config = dict(
    arch='resmlp',
    model='audio embedding model',
    dataset='synthetic speech, music and everyday sounds put through simulated rooms and audio effects',
    train_examples=39062,
    gain_aug_db=6,
    n_mels=64,
    hop_length=320,
    input='log_mel',
    spec_augment=False,
    win_length=400,
    targets=['number of effects'],
    num_classes=4,
    embedding_dim=192,
    norm='rmsnorm',
    norm_position='pre',
    activation='gelu',
    mlp_ratio=4,
    layer_scale_init=0.1,
    parallel_block=False,
    inner_norm=False,
    drop_path=0.05,
    patch_size=[8, 16],
    layers=12,
    width=128,
    am_softmax_margin=0.3,
    am_softmax_scale=30,
    init='torch_default',
    residual_init='scaled_by_depth',
    optimizer='muon',
    muon_scale='spectral',
    lr=0.039,
    momentum=0.9,
    nesterov=True,
    orthogonalizer='newton_schulz_5',
    adamw_lr_other_params=0.001,
    cautious_weight_decay=True,
    steps=18700,
    batch_size=64,
    epochs=30.6,
    lr_schedule='linear',
    final_lr_fraction=0,
    warmup_steps=930,
    weight_decay=0.02,
    adamw_weight_decay_other_params=0.05,
)
Rows from block 5 of a small audio embedding model, named by matrix and row number. Rows with one number belong to one neuron. Each number is 128 + 24 x the weight over its row's rms, rounded and kept within 0 to 255. All counts start at 0.
After each neuron's rows are labels from the 100 clips, of 14976, where the neuron reaches its highest value: "responds to" is what is common among them. Only what is clearly more common there than usual is listed. The data: synthetic speech, music and everyday sounds put through simulated rooms and audio effects. In brackets: how many of the 100, against the usual share in percent.
# fc1: MLP up (model.blocks.5.mlp.fc1.weight, 512x128), inputs 64-127
# fc2: MLP down (model.blocks.5.mlp.fc2.weight, 128x512, transposed), outputs 64-127

fc1.273 [116 137 106  96 118 157 132 132 153 126 156 104 129 135 155 118 137  62  91 129  94 158 134  99 128 126 120 137 170  89 119 129 148 121 125 136 116  93 131 140 144 178  97 124 148 111 132  99 126 154 112 103 144 176 122 132 104 106 167 111 147 136 109 124]
fc2.273 [129 169 142 152 109 157 125 168 126 181 105 153 134 110 161 131 147 138 126 118 169 119 129 124 139 121 118 115 116 142 117 180 129 169 125 110 138 199 159 138 154 127 108 150 151 117 128 121 137 107  85 118 128 127 113 136  83 134 103 115 102 115 125 129]
responds to: dropouts (35 vs 12.8); number of effects: 3 or more (31 vs 12.9)

fc1.304 [105 157 141  95 104 160 121 157 141 141  83 173 139 193  91  90 152 151 160 124 129 148 155 122 107 157 120 143  98 134 134 146 162 105 132 126 128 142 152 134 132 124 128  89 124 132 136 109  89  91 122 118  93 108 137 130 137 131 117 103 176 159 133 156]
fc2.304 [108 124 136 171 117 119  88 145 114 104 130 122 161  92 123 125 124 146 154 173 118 111 119 133 111 117 105  98 139  69 130 136 155 111 107 129 102 113  93 133 130 166 138 152 117 119 104 185 132 155 143 126 142 160  86 125  88 146 171 146 146 160 127 140]
responds to: dry (45 vs 20.5); tremolo (40 vs 13.1)

fc1.442 [109 150 120 136 140 168 113 177 117 132 147  90 145 138 138 141 129 136 103 120 114 117 184 176 119 158 127 130 142 120 104 184 137 149 120 164 148 142 130  89 106 143 121 142 123  90 112 107 135 125  84 105 144 151 105 105 161 114 144  99 133 178 114 117]
fc2.442 [181 133 125  94  86 140 148 130 144 134 134 123  90 158  97 169 107 144 106 144 112 135 130  87 111 136 132  79 163  97 157 140 127 149 117 131 138 136 117 103 119 169 120 133 177 169 130 160 140 134  92 137 123  86 135 160 118 100 121 119 143 132  93  92]
responds to: bit reduction (34 vs 13.4)

fc1.185 [176 102 137 142 150 100 114 153 135 183 112 143 113 153 106  76 118 150 108 133 135 122 128 161 149 147 150 119 111 111 100 129 127 136 138 148  96 146 132 165 160 123 100 130 127 124 104 144 108  97  54 143 133 136 135 130 136 109 133 152 101 128 120 174]
fc2.185 [130  76 122 125  98 157 163 139 132 186 115 142 150  94 118 129 160 109 129 106 117 109 126 159  95 130 111 144 144 118 118 132 141 139 101 115 115  93 151 121 158 165 144  99 101 134 105 126 146 138 135 134 118 165  98 137 121 146 109 150 135 101 145 116]
responds to: bit reduction (32 vs 13.4)

fc1.254 [175 111 109  94 108 175  90 121  76 119  97 152 140 162  86 115 120  96 141 122 119 117 176 144 172 146 137 149 100 136 135 138 138 145 142  94 144 114 136 112 149 129 137 128 103  98 163  99 149 116 145 122 132 121 141 160 154 110 124  80 106 151 106 133]
fc2.254 [126 111 112 149 101 131  81 172 139 121 144 191 168  85 156 136 115 129 125 133 141 122 123 141 118 140 126 128 147 119 130 120 125 101 143 137 137  95 141 137 130 116 134 147 117  81 108 125 120 157 121 121 122 136  80 132 132 119 131 151 102 148 155 150]
responds to: dry (50 vs 20.5); tremolo (47 vs 13.1)

fc1.332 [139 116 157 104 124 183 138 115  89 103 106 136 110 166 118 167 151 132 132 143 120 143 153  78 118 118 171 142 160 103 158 115 149 130 127 119 133 151 153 102 141 141 134 145  94 120 125 121 133 136 100 119 105 159 170 151 120 141 106  95 151 167 121 117]
fc2.332 [130 119 114 118 145 212 100 121  79 107 153 140 151 103 126 144 117 120 107  63 134 139 118 128 101 124 113 139 137 132 117 172 125 163  87 151 112 131 107 177 127 104 113 179 113 162 132  99 116 128 159 152 126 123 146 145 147 140 151 124 129  97 148 104]
responds to: long reverberation (67 vs 40.5); reverberation time: 1.2 to 2.4 s (43 vs 20.1)

fc1.492 [171 114 132 127 128 153  80 139 147 145 131 156 140 126 130 163 144 113  93 159 111 121 126 167 117 114 154 132 102 157  98 142 111 175 102  88 106 135 123 168  94  78 136 128 148 141 144 127 144 124 152 128 118 133 121  86 132 104 154 153 130 181  56 181]
fc2.492 [125 121 130 108 137  75 165 104 147 125 114 145 118 157 125 153 124 120 101 172 168 170 151 127 132 144 151 122 156  65 138  95  96 117  94 120 115 107 145 136 137  81 130 158 120 166 159 111 139 127 160 123 137 114 135 136 100 143 154 100 126  92 148 124]
responds to: band (56 vs 24.9)

fc1.257 [105 195 101 132 166 159 163 107 174 172 151 156 122 170 113 151 127 109 154 115 119  97 137 144 140 126 127 125 128 132  78 112 140 130 109  88  99 139 136 133 158 110 131 104 140 143 107  93 174 100 137 128  83 114 131 165 145 122 129  84 131 146 117 141]
fc2.257 [136 174 142 118  92 153 116 173 144 134 136 127 126 123 128 122 113 147 145 113  92 124  75 146 122 147 112 106 112 130 109 128 138 121 113 107 149 145 133 128 162 112 139 128  96 113  70 103 164  81 149 114 139 165 102 134 155 104 150 138 102 144 135 123]
responds to: tremolo (35 vs 13.1)

fc1.219 [121 137  74 111 105 170 118 110 128 165 130 155 157 141 147 140 103 126  96  97 120 110 115 127 128 141 122 122 138 140 109 111 140 155 143 108 120 133 136 156 168 122 155  91 107 146 145 114 171 133 148 126 102 114 119 121 134 101 173  95 155 137 164 152]
fc2.219 [138 143 124 145 110  94 104 162 151 146 122 144 112 172 131 118 112 153 113  98  77 107 117 144 115 124 138  85 149 135 149  74  98 130 108 134 144 119 114 135 125 100 140 108 157  60  81 116 132 143  89 125 127 116 117 149 177 119  45 117 120 143 130 129]
responds to: tremolo (43 vs 13.1); dry (43 vs 20.5)

fc1.429 [145  94 118 155 142 133  62 151 106 137 179  90 164  96 156  79 132 132 106 129 101 121 156 108 122 147 149 148 153 130 104 138 114 132 133 151 131 130 134 141  82 184 113 125 148  94 100 130  90  86  83 152 162 128 105 109 124 123 133 120 119  89 129 126]
fc2.429 [130 148 117 120 101 134 118 184 125 117 140 166 122 133  93 143 173 169 162 128 137 125 105 119 102 112 151 109 140 142 136 136 143 143 122 109 111 135 126 108 116 108  85 167 139 159 168 103 113 152 151 141 118 154 128 149  78 108 125 113 137 152 148 123]
responds to: tremolo (42 vs 13.1)

fc1.383 [135 100  86 118 119 113 136 162 131 110 163 125 134 154 124 130 138  95 122 151 157 123 121 179 128 113  81 106 100 106 164 145 160 142 140 148 141 138 165 173 177 128 106 144 137 145 132 108 138  89  98 117 152 144 152 134 126 121 118 119 117 127 102 135]
fc2.383 [126  88 142 144  83 150 170 156 150 122 128 137 116 104  92  98 125 161 131 156 148 143 128 128 121 112 126 110 131 154 144 113  79 115 133 135 145 134 131 110 138 167 114 122 125 100 124 178 119 127 150 123 139  86 105 137 117 130 169  87 139 140 172  98]
responds to: tremolo (41 vs 13.1); dry (41 vs 20.5); dropouts (30 vs 12.8)

fc1.291 [124 165 139 163 124 125 103 128 129  94 176  88 119 135 115 129 139 154 142 119 133 127 160 112 146 137 120 109 101 126 154 128  90 140 123 119 143 169 109 157 153 147 116 122 202  99 116 107 132  81  92 120 193 109 128 134 172 131 137 158 122 114 142 139]
fc2.291 [139 161 137 138 115 144 105 204 120 126 115 141 102 101 116 141 168 156 139 131 115 136 103 108  86 141 137 110 142 178 145  54 163 110  94  86 112 104 149 119 143 142 125 127  97 157 169 127 132 130 160 125 118 112 151 133 131 129 174 172 122 160 159 168]
responds to: tremolo (43 vs 13.1); dropouts (37 vs 12.8); number of effects: 3 or more (33 vs 12.9)

fc1.8 [154 136 117 132 129 138 165 155  88 129  94 134  84 129  85  94 115 145 119 146 132 132 158 160 103 138 101 133 145 129  74 147 106 115 106 147 142  97 144 101 167 106 120 127 159 124 132 112  73 140 117 196 114 105 129 171 138 182 154 135 107 160 124 135]
fc2.8 [134 149 134 134 136 146 137 108  91  82 169 121 131 103 149 147 122 108 145 148 149  69 135 141 160 109 148 148 151 120 139 125 117 113  80 140 133  97 127 118 118  78 123 128 138 171 111  93 133 130 166 118 123 114 116 153 195 155 121 134 127 109 164 143]
responds to: drums (51 vs 25)

fc1.393 [110  95 125 118 121 137  60 182 125  90  89 149 103 128 105 116 120 150 168 101 119 159 175 149 142 110 138 131 121  95  93 122 130 156 139 140 127  99  91 122 117 123 130 170 146 115  69 123 115 130  93  96 124  98 141 134  94 129 153  67 129 169  99 156]
fc2.393 [132  78 143 130 116 155 152 146  97 128 125 130 131 145  90 121  96 128 163 137 150  97 112 124  81 140 121 122 173 114 165  90 121 154  89 150 125 174 122 131 142 139 139 174 112 120 100 134 129  55 183  95 104  86 133 130 145  78 156 119 125 122 124 130]
responds to: number of effects: 3 or more (32 vs 12.9)

fc1.319 [113 165 116 111 123 151  99  91 141 147 183 134 138 133 114 142 153 160 131 103 126 118 128 134 142 123 142 124 101 115 150 141 151 134 169 108 126 133 122 106 126 165  75 141 106 114 122 118 101 129  65 129 113 164 181 101  82 165 130 136 118 164 124 112]
fc2.319 [149 190 124 172 177 158 131 141 118 115  69 134 114 143 153 132 140  96 126 103 128 130 111 123 181 135 115 114 117 143 149 155 162 118 102 120 108 127 147 183  98 119 136 108 148  84 127 121 110 124 167 141 131  92 122 119 115 131  84 120 110 109 117 113]
responds to: band (51 vs 24.9)

fc1.240 [136 167 137 181 106 171 146 134 138 120 132 135 108 110 100  98 153 131 139 124 132 154 121  97 142 148 138 167 132 135 118 131 193 142 133 152 104 132  81 123 123 148 130 146 105  81 136  82 124 139 108 133 123 180 110 148  80 121 150 128  97 172 157 100]
fc2.240 [125 123 135 108 127 137 112 136 159 136 103 131  96 108 153  96 117 145 153  89 129  96 116 141 150 117 129 114 129  90 136 171  82  92 142 134 168 100 135 144 146 155 137 151 125 144 105 118 109 123 116 109 140 120 116 123 158 100 148 132 102  99 147 128]
responds to: drums (51 vs 25)

fc1.111 [146  99 133 137  98 127 145 114 121 138 161 124 123 115 119 117  90  91 127 137 118  94 137 175 119  96 175 182 153 135  95 137 161 110 143 144 176 136 117 144 136 129 113 173 119 132 119 123 164 116 115 105 115 144 153 178 126 128  83 113 114 177 134 132]
fc2.111 [115 129 112 116 125 105 100 177  85 142 120 128 105  99 154 144 146 131 133 115 153 128 132 106  97 112 169 148 155  93 147 111 127  90 158 135 151 103 128 107 121 171 120  92 118 151 113  85 116 130 103 107 126 107 119 146 113 133 133 142 147 111 132 131]
responds to: dropouts (33 vs 12.8)

fc1.454 [180 178 119 167 117  88 144 123 101 156 124 115  99 112 155 123 157 162 112  71 131 134  97 152 121  75 119 126 112 106 133  84 134 156 126 154 137 157 160 140 116  99 146 139 129 150 104 144 154 127 124 149 101 115 107 138 112 117 148 126 123 159 138  94]
fc2.454 [ 99 110 164 159 158 134 127 111 179  92 135 132 135 150 128 151 167 144 115  64 132 149 146 157 132 128 129 116  79 119 152 123 114 137 127 112 133  92 133 125 127 109 144 125  85  99 109  86 125 128  50 114 117 165 116 139 120 129 105 145 100 104 116  92]
responds to: dry (42 vs 20.5)

fc1.258 [116 133 142 149 135 191 118 137 147  91 129 165 144 143 128 101  93 132 106 118 113 107 113 150 126  86 139 101 129 177 128 148 116  83 146 128 102 124  98 111 111  74 145 115 117 120 132 118 114 149 117 122 114  94  75 136 154 185 120 112  80 106  97 163]
fc2.258 [126 142 139 126 159  79 184  90  95 144 117 131 111 143 155 125 129 118 142 149 153 123 132 142 177 132 131 135 147 149 143 130  82 185 122 124 146  94 147 114 111 137 133 136  94 140 146 141 122  93 132 120 121 129 149 160 158 132 164 130 187 128 135  95]
responds to: band (76 vs 24.9)

fc1.276 [120  94  84 165 144 122 110 122 156  90 105 125 139 103 112 107 127 125 135 132 149  79 124 139 108 153 121 168 120  79 150 165 104 143 120 161  91 132 153 105 109 145 126 133 117 147 169 143 133 168 110 137 125 116  91 109 129 135 173  69 134 129 132 109]
fc2.276 [135 130 119 145  87 126 154 137 173 132 144 104 111 152  64 128 118 144 147 113  75 131 130 126 131 123 163 109 124 111 102 110 133 128 134 113 164 126 147 159 117 155 139 123 146 144 105 122 129 116 120 119 122 121 158 100 129 130 139 162 137  99 116 157]
responds to: number of effects: 0 (51 vs 24.7)

fc1.189 [108 151 119 104 156 153 160 139 155 151 107 185 131  96 154 146 175 146 146 105 147 132 122 163  93 163 143 103 119 148 131 119 125 135 146 116 138 168 121 152 133 141 113 159 100 134 111 114 180 180 132 113 104 134 140 108  93 154 107 100 155 176 140 132]
fc2.189 [136 124 135 115 150 115 158 132 166 109 149 116 157 151 151 144 153 119 144 104  85 156 141 144  80 116 118  94 126  80 119 136 162 104 108 126 116 109 125 107 123 154 125 129 135 122 127 150 164 126 128  86 134 113 158 129 123 126 160 114 131 122 141 147]
responds to: bit reduction (31 vs 13.4)

fc1.457 [173 144 120 109 141 105 111 156 150  96 117 147 163 135  89 105 125 107 121 103 123  81 153 195  77 170 153 128 146 138 111 122 136 139 112 107  96 145 136 126 116 135 131 122 144 136 121 175 132 136 122 167 165 117 118 127  87 133 142 133 132 182 164 153]
fc2.457 [114 144 141 125  94  99 155 122 132 127  93 111 112 129 155 129 125 153 117 145 130 153 136 150 150 113 141 128 138 121 141 158 121 136 155 153 111  92 104 116 118 149 125 162 146 165 119  68 124 135 133 133 129  76 116  98 138 134 161 105 145  83 139  70]
responds to: band (54 vs 24.9)

fc1.41 [144 121 152 115 133 113 121 174 133 143 101 118 141 115  99 116 169 132 110 102 122 124 132 179 138 112 117 104 105 111 112 123 171 125  88 128 103 142 132 134 138 130 179 108 122 103  85 106  74 133 127 135 150 109 131 141 138 155 149 126 143  84 126 108]
fc2.41 [138 143 119 132 121 136 131 153 134 154 149  81 153 156 136 135 167 146 122  99 178 153 140 125 100 115 155 105 119 153 134  91 122 125 169 107 140 106 136 172 124  96 154 167 129 121 170 116 135 100 110 136 114  92  79 125 142 140 122 114 153 127 158  97]
responds to: dropouts (44 vs 12.8)

fc1.331 [120  93 100 159  94 138 117 110  90 148 103 149 142 158 132 131 150 143 152  94  74 116 135 137  97 124 137 146 104 144  97 119 108 152 133 111 119 100 117 115 103 108 115 114 121 149  45 144 168 151 125 100 134  92 153 121  99 141 154 123 159 134 107 129]
fc2.331 [130  85 109 137 144 137 120 147 162  83 202 143 131 144 175 143 146 148 124  86 103 100 133 155  99 148 106  79 109 102 123  93 174 103 119 133 164 181 104 149  60 117 119 119  92 157 144 128 137 125 128 109 122 115 122 163 145 126 106 119 123 115  74 113]
responds to: tremolo (32 vs 13.1)

fc1.200 [114 128  96 111 117 150 148 136 143 131 114 144 116  87 140 142 121 139 158 144 148 166 103 126 166 125 154 116 173 145 146 101 135 169 112 119  71 103 127 140 139 109 136 113 154 149  94 103 110 103 125 155  98 178 172 121 109 110 122 132 133 111 174 120]
fc2.200 [147 172 114 124 148 176 133 144  88 136 168 143 150 103 129 124 139 147 116 161 105 135 142 125  70 139 109 133 166 143 126 135 105 177 111 136 119 138 109 121  92 136 125 118 129  97 121 172 146 155 151 135 163 130  98 133 146 128 141 113 181 125 121 139]
responds to: reversed (31 vs 13.1)

fc1.158 [141 106 132 104 163  79 144 122  94 134  90 104 122 125 125 101 137 142 114  99 104 111 137 134 149 163 140 127 131 132 113 134 128 135 122  96  94 144 165 126  95 137 101 189 101 135 128 130 123 146 106 113 129 125 138 145  70 118 128 116  91 158 158 107]
fc2.158 [131 110 129  97 127 173 126 116 119 161 123 102 126 120 106 126 124  90 124 180 141 125  99 137  98 147 125 128 142  52 145 136 134 100 122 128 127 140 152 106 132 114 120 139 153 122 116 109 121 133 120 115  80 105 132  85 149 127 145 114 117 142  75 114]
responds to: bit reduction (31 vs 13.4)

fc1.412 [128 100  78  86 113 100 124  92 148 119 140 103 138 159 133 110 112 131 146 159 163 158 182 186 141 147 134 139 143 110 170 148 161 127 120 117 144 144 114 137 133 152 140 135 147 129 144 141 127 121 153 119 126 105 150 152  74 119 146 122 112 149 136 134]
fc2.412 [117 118 121 113 193 162 139 142 153 187 174 152  85 102 110 135 129 155  97 112 103 105 115 113  91 147  97 162 116 118 134 127 108 132 136 148 117  95 159  99 150 142 134  85 175  83 104 117 115 127 126 121 156 174 123 126 133 116 129 141 127 123 138 141]
responds to: drums (51 vs 25)

fc1.284 [132 137 179 121 105 141 131 122 169 123 135 154 125 152 119 159 122 124 138 151 140 159 159  83 146 102 158 106 140 105 165 142 134  57 130 107 144 128  80 116 173 159 151  81 114 132 109 154 139 143  94 112 116 143 131 124 140 136 144 121 166 111 152 194]
fc2.284 [140 178 121 161 134 117  77 146 157 164 115 135 144 100  69 121 120 173 134 115 105 112 118 128  22 118 166 135 151 110 116 158 120 124 127 138 126 121 144 158 133 117 146 119 135 106 106  98 119 131 149 134 111  97 152 107 123 122 115 129 114 184 138  98]
responds to: tremolo (43 vs 13.1); dry (42 vs 20.5); dropouts (37 vs 12.8)